Weights of a small masked image model.
Training: soap at rate 0.0027, 8900 steps.
Rows from block 0 of the decoder of a small masked image model, named by matrix and row number. Rows with one number belong to one neuron. Each number is 200 + 20 x the weight over its row's rms, rounded and kept within 0 to 999. All counts start at 0.
After each neuron's rows are labels from the 100 images, of 14848, where the neuron reaches its highest value: "lies over" is the class under the peak. Only what is clearly more common there than usual is listed. The data: rendered roads seen from a driver's seat, with toy cars, trees and houses.
# fc1: MLP up (decoder.0.mlp.fc1.weight, 512x128), inputs 0-127
# fc2: MLP down (decoder.0.mlp.fc2.weight, 128x512, transposed), outputs 0-127

fc1.96,157,155,195,193,187,181,172,189,183,173,176,201,201,211,165,185,214,151,179,218,196,185,238,198,242,214,197,184,214,189,188,183,236,225,196,255,231,215,208,196,194,216,206,170,205,223,223,180,190,216,192,204,230,194,170,169,146,212,175,199,195,181,195,230,191,213,189,168,200,223,177,194,212,196,204,191,249,219,171,204,222,191,183,186,197,201,217,200,234,230,184,195,191,193,202,172,207,199,209,213,191,206,205,183,174,219,202,185,186,206,216,207,189,195,187,189,187,170,183,216,198,235,208,217,186,205,199,212
fc2.96,177,190,168,219,178,179,185,156,187,240,176,175,191,200,217,206,216,215,197,203,178,202,197,175,204,192,215,207,193,243,195,190,210,180,213,250,231,216,173,174,182,248,220,208,217,229,213,182,160,174,213,224,184,218,208,217,187,163,203,196,195,222,185,218,190,180,191,204,195,209,165,204,227,231,188,194,235,208,204,198,176,211,185,199,204,198,180,178,212,225,203,176,189,197,167,173,193,202,173,234,201,186,186,196,209,188,221,222,177,230,231,207,189,212,220,184,187,219,208,223,198,223,236,211,182,195,213,232
lies over: sky

fc1.276,221,186,216,228,171,188,202,216,185,167,188,219,188,206,212,180,239,235,211,234,218,248,196,211,192,231,243,236,190,217,211,216,216,189,231,181,161,190,173,178,194,206,198,181,196,189,214,234,190,216,168,216,204,208,219,217,231,205,233,219,168,221,238,226,204,185,209,240,242,226,230,222,220,209,200,172,212,204,200,220,193,238,216,188,219,210,204,214,206,192,217,205,202,206,203,194,197,166,189,179,214,190,197,201,218,187,198,212,215,204,205,184,200,171,198,202,198,204,185,223,203,214,238,182,196,228,198,233
fc2.276,190,205,197,194,201,168,238,189,206,194,199,225,203,219,171,203,209,186,203,183,213,223,193,178,228,203,215,211,215,194,230,212,194,190,196,150,206,186,230,207,254,208,161,241,223,219,226,185,195,213,190,171,197,163,207,203,206,180,213,190,208,197,207,158,190,205,217,194,206,185,227,202,197,189,246,169,188,203,213,222,224,226,187,242,191,193,206,207,164,183,183,209,224,194,171,213,191,192,185,205,184,197,184,189,190,203,190,171,179,204,194,211,240,178,142,222,225,226,226,232,210,217,192,201,214,193,222,201
lies over: truck; car

fc1.409,201,219,191,170,202,187,197,190,224,176,216,195,214,223,231,193,170,192,236,190,174,175,172,224,184,183,173,183,211,206,204,215,225,194,167,217,195,172,181,211,198,191,219,191,212,206,212,223,189,205,185,196,196,217,165,210,200,214,209,214,239,199,206,259,199,208,209,189,173,171,170,208,202,183,211,155,194,223,179,205,205,218,214,206,201,196,215,195,209,186,230,213,225,193,253,201,224,206,215,169,170,179,203,198,156,195,155,209,186,211,210,206,169,195,198,185,236,215,207,169,185,154,172,200,188,202,202,225
fc2.409,211,246,194,185,223,184,209,201,194,181,221,218,202,230,179,194,226,191,188,213,165,192,197,188,184,187,211,187,216,223,180,185,219,180,206,214,194,176,175,185,204,207,217,230,210,200,191,212,216,201,182,180,213,214,219,217,214,154,211,226,175,199,242,214,175,223,252,190,178,180,196,210,169,189,183,166,212,212,222,215,213,230,239,196,228,180,186,170,190,206,231,211,215,184,216,192,200,186,211,165,211,213,169,173,234,204,156,214,192,194,178,195,152,176,175,185,234,204,207,219,224,192,198,213,193,197,193,189
lies over: truck

fc1.223,234,188,164,198,201,183,182,225,194,203,197,183,185,195,223,211,232,197,228,215,210,226,205,208,194,231,213,213,162,241,196,183,168,211,182,208,225,231,202,210,195,225,181,212,174,174,199,201,230,209,191,189,153,198,212,173,174,185,191,214,198,211,184,205,194,252,220,212,205,210,210,255,218,191,210,219,204,256,182,184,214,178,206,220,197,177,205,202,220,235,208,183,206,189,207,186,132,168,200,177,187,189,202,195,171,188,226,197,174,191,187,201,200,187,226,182,207,213,197,189,206,179,207,201,206,197,213,213
fc2.223,198,204,194,198,226,215,186,233,228,191,204,194,205,190,223,194,186,204,156,217,213,174,232,199,207,181,190,195,211,211,183,180,219,167,218,198,201,242,216,221,215,173,213,205,225,195,213,153,202,194,180,183,192,204,195,207,209,228,160,225,221,204,157,232,159,174,210,197,233,198,225,168,189,193,216,202,197,199,205,204,166,212,185,223,194,165,184,216,221,236,179,208,203,189,211,216,188,196,182,174,191,188,205,250,203,195,213,156,193,175,194,201,196,235,199,237,213,198,204,221,209,188,202,196,210,164,168,172
lies over: pine

fc1.275,218,201,226,228,192,221,199,215,215,212,188,174,214,191,187,208,198,199,196,234,208,180,206,202,208,179,206,177,221,196,207,255,222,202,213,205,231,229,211,197,214,185,201,192,192,173,182,200,219,202,213,199,177,237,191,214,172,191,200,218,228,207,218,170,218,193,222,219,219,199,210,213,189,187,170,188,183,173,191,191,174,211,214,226,203,193,189,253,220,178,216,218,195,181,200,171,282,230,189,206,195,177,191,202,172,174,224,198,163,164,199,199,167,227,230,218,199,203,212,205,181,197,196,173,197,189,176,227
fc2.275,194,195,216,219,206,205,237,144,221,182,198,207,183,215,230,197,205,224,155,177,212,200,180,219,194,187,185,215,201,196,225,169,197,206,207,216,213,219,188,180,192,205,214,258,180,221,183,169,187,209,207,200,206,186,171,192,191,173,211,195,204,202,170,186,201,170,201,175,127,214,198,181,205,207,195,218,193,206,176,214,197,183,199,214,191,237,153,219,204,222,227,199,218,203,219,201,253,260,214,195,196,222,220,193,190,193,204,192,192,205,182,219,182,195,222,218,206,202,200,215,196,211,199,204,204,232,181,212
lies over: sky; pine

fc1.63,211,192,203,235,198,194,247,204,196,204,159,205,222,234,209,204,209,179,198,179,164,191,220,177,193,193,198,180,184,188,231,183,203,197,184,194,195,214,194,199,211,176,185,195,231,186,201,230,199,166,216,190,231,215,186,199,199,146,207,224,202,207,203,223,192,188,253,185,192,193,205,210,196,191,168,214,240,181,162,204,167,216,217,202,190,192,188,172,171,226,173,220,166,192,204,173,201,208,196,166,184,221,212,176,191,181,169,199,199,198,224,206,172,178,212,244,168,211,214,193,200,171,201,222,210,218,212,231
fc2.63,201,214,207,239,190,195,221,232,209,236,179,188,182,216,200,192,175,206,184,239,183,173,204,197,184,186,185,204,218,207,214,194,177,204,217,188,192,190,208,190,209,176,180,197,212,234,187,198,201,207,208,202,252,202,196,189,199,181,150,241,211,201,187,216,184,212,225,157,171,204,224,223,235,189,197,229,223,202,163,235,189,204,207,225,196,234,233,200,199,180,173,170,195,193,184,228,206,215,197,218,256,208,172,201,171,198,199,179,204,227,208,199,183,213,192,202,184,179,171,163,200,173,216,198,175,221,193,211
lies over: verge

fc1.314,201,203,184,218,175,201,187,235,198,247,193,207,203,205,193,200,211,211,218,184,192,221,209,192,191,217,187,217,194,179,187,229,192,177,215,193,234,248,193,194,190,211,187,192,222,216,168,207,184,196,252,228,176,204,197,201,187,217,186,193,201,186,203,201,181,215,203,220,225,170,204,194,196,162,184,209,167,203,211,204,188,210,216,216,212,198,193,197,221,141,214,221,166,189,203,203,197,196,189,174,175,246,190,184,172,196,141,224,173,213,212,172,178,177,185,200,223,184,213,194,196,204,235,225,200,201,143,200
fc2.314,215,198,181,196,201,239,190,219,179,179,184,227,233,196,190,180,188,168,184,221,161,206,211,206,195,185,188,203,204,187,199,209,226,205,222,236,162,186,227,196,217,205,212,237,196,193,221,208,216,192,222,198,183,152,190,197,209,199,185,205,160,192,169,217,210,220,192,206,205,228,183,203,226,203,178,196,159,229,206,203,184,214,218,169,209,239,191,192,197,179,214,156,188,238,149,217,221,224,197,191,171,175,207,190,152,228,200,175,214,191,188,184,230,191,192,220,215,176,191,200,201,208,217,220,180,209,203,218
lies over: truck

fc1.292,194,179,219,218,208,220,243,199,195,176,201,175,214,172,146,193,202,219,219,170,213,228,195,197,200,195,200,215,211,188,235,220,186,221,224,183,231,181,218,202,215,202,205,157,189,178,190,184,181,206,223,240,168,205,195,176,180,191,168,175,185,187,182,226,198,205,188,176,206,186,228,196,199,214,176,215,196,176,192,207,229,197,219,230,187,228,208,159,188,165,220,218,193,211,202,194,186,203,209,194,182,191,211,182,205,167,217,184,202,260,196,224,209,210,197,208,214,196,214,180,178,237,219,248,191,226,210,202
fc2.292,244,183,212,205,191,190,229,203,193,157,195,190,208,193,177,186,209,241,219,200,225,210,189,215,201,222,207,205,221,202,185,241,199,182,213,173,217,168,239,176,203,190,194,182,203,170,163,189,241,204,200,195,199,217,242,220,183,206,175,200,192,201,219,200,215,193,196,217,211,214,212,186,214,180,175,169,201,158,240,208,194,204,180,214,213,222,172,180,214,156,194,182,196,204,205,209,205,190,196,215,175,188,205,205,192,172,173,199,190,215,218,190,205,195,153,251,157,167,208,192,219,203,200,197,212,236,185,187
lies over: sky

fc1.179,207,195,183,214,216,245,210,162,209,195,148,159,191,234,222,230,193,184,194,176,203,215,174,159,200,179,205,215,215,234,192,200,202,196,188,188,206,227,197,208,192,157,193,207,199,199,186,205,235,206,161,192,204,197,198,178,168,230,235,179,184,194,181,229,208,193,183,193,197,193,195,218,235,224,178,187,182,214,219,212,204,215,182,194,223,188,216,220,220,194,217,201,215,184,248,197,222,223,196,171,212,200,221,183,202,199,205,202,208,222,188,170,232,192,149,191,199,168,190,185,182,214,216,189,202,236,217,178
fc2.179,206,206,210,182,190,177,239,198,190,195,180,242,255,244,170,211,217,187,219,191,196,219,209,163,185,199,195,225,182,230,200,187,213,183,192,170,203,229,192,198,221,224,191,209,180,205,239,213,207,206,241,207,202,208,237,176,189,178,219,198,208,189,233,188,205,181,208,186,190,212,201,213,161,194,204,162,202,198,201,203,220,198,187,210,227,168,186,199,181,206,199,201,211,198,184,222,200,198,165,215,149,167,201,199,207,182,185,197,174,216,187,181,235,176,185,208,189,234,217,180,196,208,183,212,219,219,170,248
lies over: truck

fc1.348,201,207,188,195,178,183,175,180,197,196,226,199,211,246,206,214,208,199,213,176,165,196,177,188,164,211,174,213,219,177,189,212,191,196,195,239,219,232,214,201,154,214,178,234,192,172,195,205,182,212,189,229,208,197,221,212,191,191,210,203,185,193,189,214,202,191,196,178,162,196,168,190,202,218,195,221,216,173,188,223,194,222,201,224,188,180,186,173,246,149,176,194,218,191,233,170,195,197,206,177,206,194,205,175,155,131,222,197,213,210,215,215,183,161,207,219,193,188,201,195,214,206,191,211,194,175,198,197
fc2.348,195,219,218,212,235,200,209,196,190,168,197,159,198,231,178,197,191,204,202,213,209,205,181,179,206,214,244,180,182,225,188,164,207,257,200,197,215,205,226,180,171,190,203,179,206,194,241,198,207,210,203,166,206,186,204,188,196,179,176,217,222,188,189,195,189,171,193,183,217,200,213,216,177,226,207,200,170,205,182,197,202,209,193,209,222,212,207,202,198,224,248,178,171,190,133,184,210,199,188,220,230,203,198,231,208,216,191,206,182,195,235,221,161,208,238,206,219,197,190,226,207,212,207,161,181,177,185,179
lies over: pine

fc1.73,190,161,195,197,176,210,174,212,156,193,224,210,205,194,178,177,197,187,195,220,203,200,224,181,241,196,167,194,222,203,185,198,267,213,215,250,241,218,199,211,184,179,205,196,189,222,227,218,194,174,184,191,216,183,214,196,179,218,186,185,212,188,201,194,217,191,202,190,232,189,198,191,199,180,198,201,184,227,158,205,166,174,176,212,231,193,194,205,221,244,189,226,193,223,201,214,206,170,227,178,197,226,195,178,178,201,203,185,182,224,223,202,205,183,228,178,207,207,193,198,189,214,214,172,219,221,178,241
fc2.73,139,173,205,206,214,224,179,199,213,181,198,190,166,187,167,208,223,216,151,220,218,202,228,194,185,194,189,192,212,220,196,202,216,208,227,233,179,207,212,195,201,225,196,204,205,222,190,197,180,224,189,202,242,183,244,209,171,198,152,156,234,209,234,212,169,205,205,182,196,203,200,220,214,187,205,190,181,186,204,224,205,205,190,194,207,158,174,236,203,180,239,201,191,200,195,185,203,164,216,212,203,201,228,205,171,184,202,227,238,206,220,208,198,210,221,186,215,204,172,183,216,192,206,193,205,223,171,196
lies over: sky

fc1.186,180,199,178,169,196,198,182,238,154,215,199,219,178,215,175,229,248,184,222,196,218,181,180,205,231,230,196,204,212,179,213,197,185,234,188,177,188,210,187,228,200,171,239,193,198,208,179,173,201,209,198,184,194,230,178,160,167,200,212,209,195,195,205,203,219,175,196,175,203,204,232,200,178,170,214,204,192,190,184,203,210,230,203,179,225,207,192,192,188,191,192,218,176,227,182,168,200,172,194,202,214,199,239,220,216,189,179,178,195,232,177,179,220,190,200,190,209,188,204,225,202,214,172,208,159,205,259,202
fc2.186,180,163,162,191,244,182,213,175,162,212,199,204,247,239,189,183,194,183,230,173,205,218,175,170,203,232,165,204,215,220,218,177,223,182,199,194,214,205,192,210,200,182,195,171,173,189,213,212,207,199,206,178,199,200,205,204,220,212,202,199,192,214,197,235,215,163,236,184,222,221,188,209,175,157,208,187,198,221,195,230,185,175,206,177,196,192,193,212,189,196,210,194,175,209,222,205,172,202,197,247,196,174,210,212,179,192,262,200,220,223,189,237,226,212,199,189,205,195,195,216,197,180,209,197,168,182,192,203
lies over: road

fc1.429,203,196,174,217,218,177,230,201,171,186,165,163,222,197,183,207,223,202,222,219,197,174,226,215,196,173,211,247,232,198,198,178,195,208,167,187,190,202,209,185,210,217,199,187,199,213,225,149,197,199,242,215,189,253,206,180,217,184,225,169,214,215,193,200,206,195,227,194,205,205,198,210,197,210,225,205,219,213,191,201,212,184,205,205,174,233,201,206,176,195,222,198,214,224,237,175,203,202,177,212,232,234,197,216,225,175,194,179,247,187,243,169,223,206,196,207,215,187,192,202,200,183,184,159,227,203,201,183
fc2.429,232,183,189,198,155,244,218,182,205,189,251,213,202,188,175,198,216,173,208,206,191,209,251,206,210,227,174,222,187,211,194,213,196,201,196,174,187,173,232,215,195,198,247,208,225,230,221,192,212,200,202,223,193,192,193,196,192,171,211,178,203,174,220,206,186,213,200,191,199,217,186,251,215,163,200,223,212,226,222,163,166,192,165,188,225,185,195,203,181,211,231,161,188,209,207,201,195,211,190,198,200,196,216,226,188,189,184,171,180,243,224,187,204,189,208,202,185,209,193,172,197,188,175,192,175,172,211,193
lies over: road

fc1.306,208,180,209,163,200,209,199,214,196,195,175,183,210,198,238,228,178,197,211,222,214,203,223,188,209,208,177,218,168,226,180,218,192,201,211,210,198,209,214,174,180,198,170,183,222,182,204,184,234,239,201,197,181,190,170,179,170,212,244,198,189,201,185,228,168,214,204,192,219,205,175,225,217,189,247,247,174,217,186,183,226,206,188,205,203,223,200,201,195,207,186,192,208,209,189,185,141,186,185,221,231,203,179,221,166,169,226,201,197,168,183,205,173,195,216,198,174,190,179,160,187,198,194,172,231,214,193,192
fc2.306,219,238,214,170,181,217,194,228,213,222,188,189,230,218,183,230,208,172,190,198,201,191,211,186,189,206,201,185,181,200,192,203,206,190,182,180,206,199,208,229,214,223,195,206,235,190,232,171,185,226,206,189,194,220,226,214,189,187,203,216,197,168,201,187,149,197,178,235,216,183,219,184,195,196,209,161,223,207,215,214,199,224,186,191,200,203,214,224,172,204,176,224,203,192,189,213,168,110,194,215,190,181,220,239,184,220,206,193,184,212,202,169,185,210,202,205,192,228,206,207,246,222,203,185,229,198,185,217
lies over: pine; tree

fc1.397,211,188,191,224,210,194,193,207,178,190,190,212,185,211,196,199,194,187,205,220,220,189,190,210,195,192,205,224,202,231,226,231,206,196,198,194,217,224,165,214,188,206,168,216,216,172,225,222,200,201,139,208,216,190,206,215,180,189,197,204,188,193,208,197,150,146,213,248,201,187,220,221,204,204,182,201,164,216,185,224,199,234,218,221,197,209,218,201,205,179,198,225,220,180,203,209,287,199,209,192,225,209,176,222,215,207,189,211,178,177,219,170,192,183,183,198,185,189,181,197,226,210,230,200,166,196,181,195
fc2.397,200,181,205,183,193,190,204,212,201,206,199,176,210,217,172,197,195,167,221,164,199,192,202,207,208,214,203,189,204,186,230,194,193,239,183,184,212,177,191,230,196,230,199,207,215,218,241,209,175,202,201,189,225,196,209,194,165,185,203,186,220,204,175,177,148,171,178,240,152,210,233,216,184,197,178,173,209,215,200,238,216,238,201,182,202,194,206,184,190,199,199,228,231,201,212,216,199,159,195,205,188,217,203,154,174,232,237,194,196,243,214,184,192,177,176,222,169,196,202,208,217,238,205,211,213,187,195,211
lies over: barrel

fc1.431,253,239,217,216,191,205,220,192,199,176,234,166,239,200,178,160,196,198,181,244,193,197,182,217,222,175,175,204,196,230,205,193,203,187,186,222,193,207,223,208,215,225,187,192,227,200,206,163,198,195,188,210,220,160,177,196,192,193,202,168,177,201,169,205,200,220,199,199,221,165,179,226,154,216,162,207,209,175,234,213,185,207,195,198,219,177,202,201,223,201,178,203,216,200,180,186,207,183,181,182,207,206,156,207,196,198,211,194,184,174,228,214,189,220,176,227,215,191,162,193,188,200,238,189,183,220,197,195
fc2.431,183,232,226,202,231,243,233,203,185,221,196,214,209,211,192,199,202,224,217,193,210,166,194,183,174,198,211,181,171,197,211,160,208,212,212,204,213,189,227,213,216,166,187,225,195,182,177,192,214,165,205,195,182,210,201,205,187,189,193,179,209,186,189,218,223,199,175,198,218,195,179,169,207,174,221,186,173,225,221,228,219,165,204,218,147,198,218,167,210,205,191,247,247,227,203,211,199,234,194,199,188,185,212,187,224,214,243,202,203,218,241,177,210,206,210,211,176,181,188,184,203,192,172,173,208,203,226,216
lies over: sky

fc1.452,210,210,192,189,206,169,210,175,166,211,208,195,195,189,209,213,168,192,201,227,219,192,221,205,194,205,211,192,199,245,191,209,157,176,200,225,185,242,184,175,191,214,205,167,207,210,188,181,215,187,206,203,174,191,241,189,247,184,191,196,197,213,241,186,192,228,226,219,199,190,229,196,196,180,231,193,188,234,226,193,199,186,182,187,203,186,173,171,231,195,163,214,194,207,206,247,212,147,212,158,222,194,200,200,212,170,238,188,193,170,215,203,219,171,200,199,199,179,192,192,203,178,190,201,179,226,214,195
fc2.452,193,186,218,207,177,198,200,223,193,202,222,207,197,226,224,211,217,223,195,222,202,192,200,158,190,199,196,182,165,225,202,202,195,212,221,189,215,227,155,193,228,243,213,203,204,225,184,217,173,186,194,210,173,237,229,181,202,154,229,219,216,218,228,200,216,199,162,169,178,180,218,214,192,198,196,160,219,209,186,228,218,192,191,215,178,163,185,192,205,221,204,229,196,201,205,166,173,215,174,178,183,204,177,245,214,168,215,218,160,218,204,195,199,186,207,201,197,232,215,193,189,166,184,182,191,180,215,209
lies over: truck

fc1.433,192,203,201,187,218,179,196,219,214,193,232,206,197,211,219,232,146,169,173,225,199,204,199,205,208,235,222,172,218,222,203,198,190,169,208,198,203,222,218,204,206,200,205,204,210,171,202,212,214,200,143,193,171,182,176,206,190,196,194,187,196,206,238,187,217,177,219,238,192,186,204,244,209,190,173,189,247,192,149,168,210,197,192,224,204,196,218,163,253,218,181,200,206,167,190,199,244,226,207,204,208,174,208,195,208,193,225,187,183,175,199,179,201,208,199,227,196,213,188,198,226,184,206,179,181,217,212,197
fc2.433,194,205,173,209,197,187,203,206,183,216,230,151,200,211,219,221,194,219,184,157,181,207,219,195,181,204,214,204,161,199,242,197,199,226,210,196,212,194,216,245,170,192,170,206,190,190,220,190,200,227,215,198,224,184,192,187,213,237,216,191,213,211,188,191,221,194,145,179,181,207,176,230,207,184,197,193,195,220,200,193,217,182,212,193,147,231,231,204,189,200,224,194,176,210,210,174,244,207,195,204,181,160,210,154,170,215,189,203,202,248,193,208,173,167,185,191,205,198,213,203,233,200,204,206,198,196,195,191
lies over: verge; barrel

fc1.387,182,193,218,223,196,189,229,210,165,203,213,194,190,227,207,222,214,167,239,222,158,218,200,202,182,221,248,164,217,203,206,190,199,169,216,216,197,199,189,230,210,194,215,188,200,191,218,186,223,210,201,236,200,234,151,195,182,186,183,192,222,178,209,183,199,188,153,159,172,179,177,201,205,204,206,223,210,188,165,196,179,214,216,169,179,198,207,214,199,203,199,194,225,223,164,180,207,187,211,196,186,170,186,183,208,208,194,191,182,143,207,195,197,225,213,170,201,161,190,171,220,219,197,208,201,181,194,194
fc2.387,193,174,241,218,222,191,192,174,199,212,195,198,196,230,211,192,189,221,192,198,218,224,230,193,184,215,230,193,208,195,189,187,200,192,152,216,210,237,184,161,199,168,239,217,198,215,178,203,188,170,253,182,189,245,194,197,209,221,182,211,210,174,226,210,201,205,180,198,198,194,204,213,217,149,180,207,180,207,206,206,235,211,191,198,170,185,220,195,231,204,190,218,190,180,194,214,243,229,194,201,209,189,218,223,184,206,200,196,184,208,164,157,216,235,217,227,197,192,184,194,197,176,192,159,198,191,178,222
lies over: pine

fc1.50,198,209,188,182,211,217,193,203,201,226,172,202,197,175,190,216,186,172,216,233,212,204,207,204,169,230,216,222,184,207,195,188,189,200,227,210,185,235,200,189,189,201,197,177,210,202,193,211,209,202,189,197,179,192,203,221,196,219,170,210,218,184,196,183,236,182,206,243,171,226,226,265,175,166,224,199,202,228,171,172,197,195,167,210,206,199,218,215,205,214,227,210,179,176,192,197,268,203,211,183,253,200,186,197,220,162,199,198,165,173,202,198,208,219,203,241,204,190,179,192,206,187,236,200,210,216,195,203
fc2.50,214,171,206,243,177,147,202,210,187,216,175,155,165,175,193,189,198,231,205,189,242,207,222,183,210,222,211,206,184,168,223,208,194,199,197,228,182,164,159,205,184,214,189,194,204,232,205,231,225,193,199,190,179,211,204,197,183,202,189,229,214,220,198,171,207,189,199,185,189,209,176,225,188,201,171,195,190,205,203,179,188,224,174,211,189,170,218,190,213,214,243,196,221,210,207,188,166,222,180,224,182,217,194,184,186,196,182,231,204,213,203,224,158,190,191,190,185,231,213,189,191,217,230,217,191,247,201,200
lies over: pine; barrel

fc1.483,191,178,230,213,211,171,241,177,206,203,222,194,194,198,193,172,243,182,211,182,185,214,215,206,183,191,221,173,180,223,217,182,207,204,178,226,184,210,197,220,226,196,186,191,220,219,236,208,180,210,172,191,198,194,229,217,251,194,195,212,232,168,217,209,166,183,200,203,194,200,201,193,215,250,213,208,191,197,206,195,227,215,209,180,233,229,195,227,188,168,199,188,192,183,244,200,160,196,196,188,212,202,170,168,189,237,195,208,201,222,195,204,223,155,194,219,193,172,186,210,207,211,199,199,192,181,151,215
fc2.483,192,220,206,243,218,181,182,200,193,209,220,194,172,202,217,225,180,196,194,220,200,193,194,185,227,194,225,191,228,183,221,186,220,220,205,187,224,185,197,194,232,188,185,177,207,170,234,194,214,176,193,216,179,204,183,214,210,257,157,217,179,187,191,216,186,237,236,185,202,206,205,191,200,186,162,226,187,206,198,180,146,201,233,195,183,214,221,192,202,220,245,198,197,184,201,170,189,196,208,167,217,207,188,168,207,148,241,165,199,180,215,200,219,184,205,212,220,185,204,209,206,198,207,209,204,168,194,183
lies over: road

fc1.440,205,213,197,182,195,214,183,224,202,209,198,184,234,211,179,196,189,195,219,224,201,175,206,198,183,226,257,210,175,236,193,194,213,184,206,189,189,211,175,200,190,173,193,225,226,163,206,212,203,226,175,192,161,193,198,180,178,178,213,216,211,211,187,229,244,244,221,235,206,215,197,246,230,199,207,190,174,217,180,232,204,209,218,210,195,172,225,210,194,207,202,203,209,187,193,170,201,149,215,199,226,216,201,208,190,177,192,195,187,174,178,191,189,248,199,202,186,203,164,172,205,188,234,179,207,197,220,231
fc2.440,237,211,187,189,215,196,191,219,216,189,202,234,182,204,158,195,200,179,186,236,203,174,209,239,216,190,209,225,224,192,211,195,194,200,196,199,199,200,191,204,201,183,202,184,224,211,190,197,212,201,183,212,198,183,191,140,214,201,164,197,183,221,190,233,224,214,230,192,189,203,181,196,204,235,181,226,194,186,204,192,190,190,209,197,221,206,194,182,195,176,199,234,188,159,224,196,201,198,198,160,199,204,214,180,226,158,209,196,226,140,204,236,231,224,242,195,209,215,198,177,155,204,186,245,205,188,213,207
lies over: pine

fc1.178,225,205,217,191,175,209,187,190,148,220,210,155,147,192,193,180,186,225,200,195,204,192,212,192,232,211,177,171,238,191,194,188,213,220,244,233,239,229,167,206,192,179,221,172,191,189,217,195,194,223,196,188,192,215,211,180,233,225,178,218,155,191,207,189,206,204,205,199,224,216,218,198,180,173,186,236,198,184,185,193,168,226,185,178,203,198,244,204,174,207,198,216,213,187,219,214,210,177,229,174,215,189,198,209,215,191,180,231,212,188,195,162,195,231,225,213,201,214,218,200,207,184,203,196,208,188,200,207
fc2.178,198,210,217,215,228,191,181,201,172,217,174,176,180,186,202,217,171,170,209,209,203,232,198,195,223,207,221,223,200,194,187,236,196,180,212,201,181,236,172,207,207,220,170,190,209,187,229,179,182,233,181,217,238,196,179,209,225,228,211,206,168,213,183,198,215,187,200,220,165,178,211,197,204,170,212,235,185,221,186,198,187,196,225,219,194,193,213,179,206,232,193,164,190,185,202,241,226,158,226,234,192,188,187,153,211,186,209,208,206,201,222,210,149,209,185,211,194,204,218,179,202,240,190,225,202,199,176,186
lies over: sky

fc1.160,273,218,202,260,205,209,178,219,175,213,221,185,189,206,190,182,176,205,202,192,174,198,229,212,228,171,214,221,206,196,210,200,203,193,225,209,247,194,181,189,187,211,214,194,193,166,198,188,185,187,203,175,238,196,196,219,169,220,184,219,185,193,209,208,202,217,222,189,198,215,191,212,170,187,173,260,214,193,217,198,225,171,199,196,206,199,193,178,229,194,182,219,228,214,179,206,218,191,193,172,186,217,209,224,186,185,195,173,197,192,204,186,188,193,224,210,211,231,203,231,213,232,173,163,202,207,177,222
fc2.160,243,192,209,224,179,164,183,177,208,222,225,174,165,211,215,186,198,178,215,196,185,216,223,223,222,217,226,203,202,173,203,207,172,200,180,195,205,195,167,209,188,205,199,213,194,193,221,213,185,206,210,166,197,170,210,221,256,239,195,199,206,215,211,194,207,186,227,177,217,169,207,196,163,210,203,209,194,221,190,166,194,227,209,199,172,213,188,185,189,196,178,137,220,229,196,220,210,181,232,203,192,214,212,182,216,207,207,153,200,208,192,227,197,199,213,185,239,239,183,201,191,191,193,176,171,178,200,215
lies over: sky; house

fc1.415,166,185,225,197,200,196,197,182,223,203,205,193,220,249,194,197,220,219,225,170,216,203,210,195,187,185,210,182,196,209,192,187,199,144,182,185,236,216,182,178,199,209,204,198,209,195,200,189,178,221,185,232,244,176,206,179,158,210,202,163,185,174,217,196,182,222,225,186,171,200,182,193,210,208,236,191,200,166,198,201,213,162,174,208,231,187,168,194,166,182,178,211,230,180,226,192,213,198,212,181,177,164,195,183,202,178,191,213,204,203,173,186,161,202,168,207,243,216,213,177,178,193,191,203,201,227,182,205
fc2.415,159,223,160,206,224,205,192,224,199,220,213,204,195,215,196,177,193,194,219,190,178,216,198,203,204,186,203,199,204,219,205,203,221,164,254,196,157,213,191,202,205,235,208,188,210,175,179,174,216,191,210,209,226,185,213,212,180,212,184,178,185,190,198,224,184,187,211,213,194,198,212,212,191,172,177,160,202,186,236,239,220,188,240,248,197,196,201,222,179,149,223,187,183,205,210,202,183,218,203,219,170,169,204,184,230,224,194,225,189,167,194,197,205,216,221,186,235,177,192,185,215,195,194,200,218,168,185,161
lies over: truck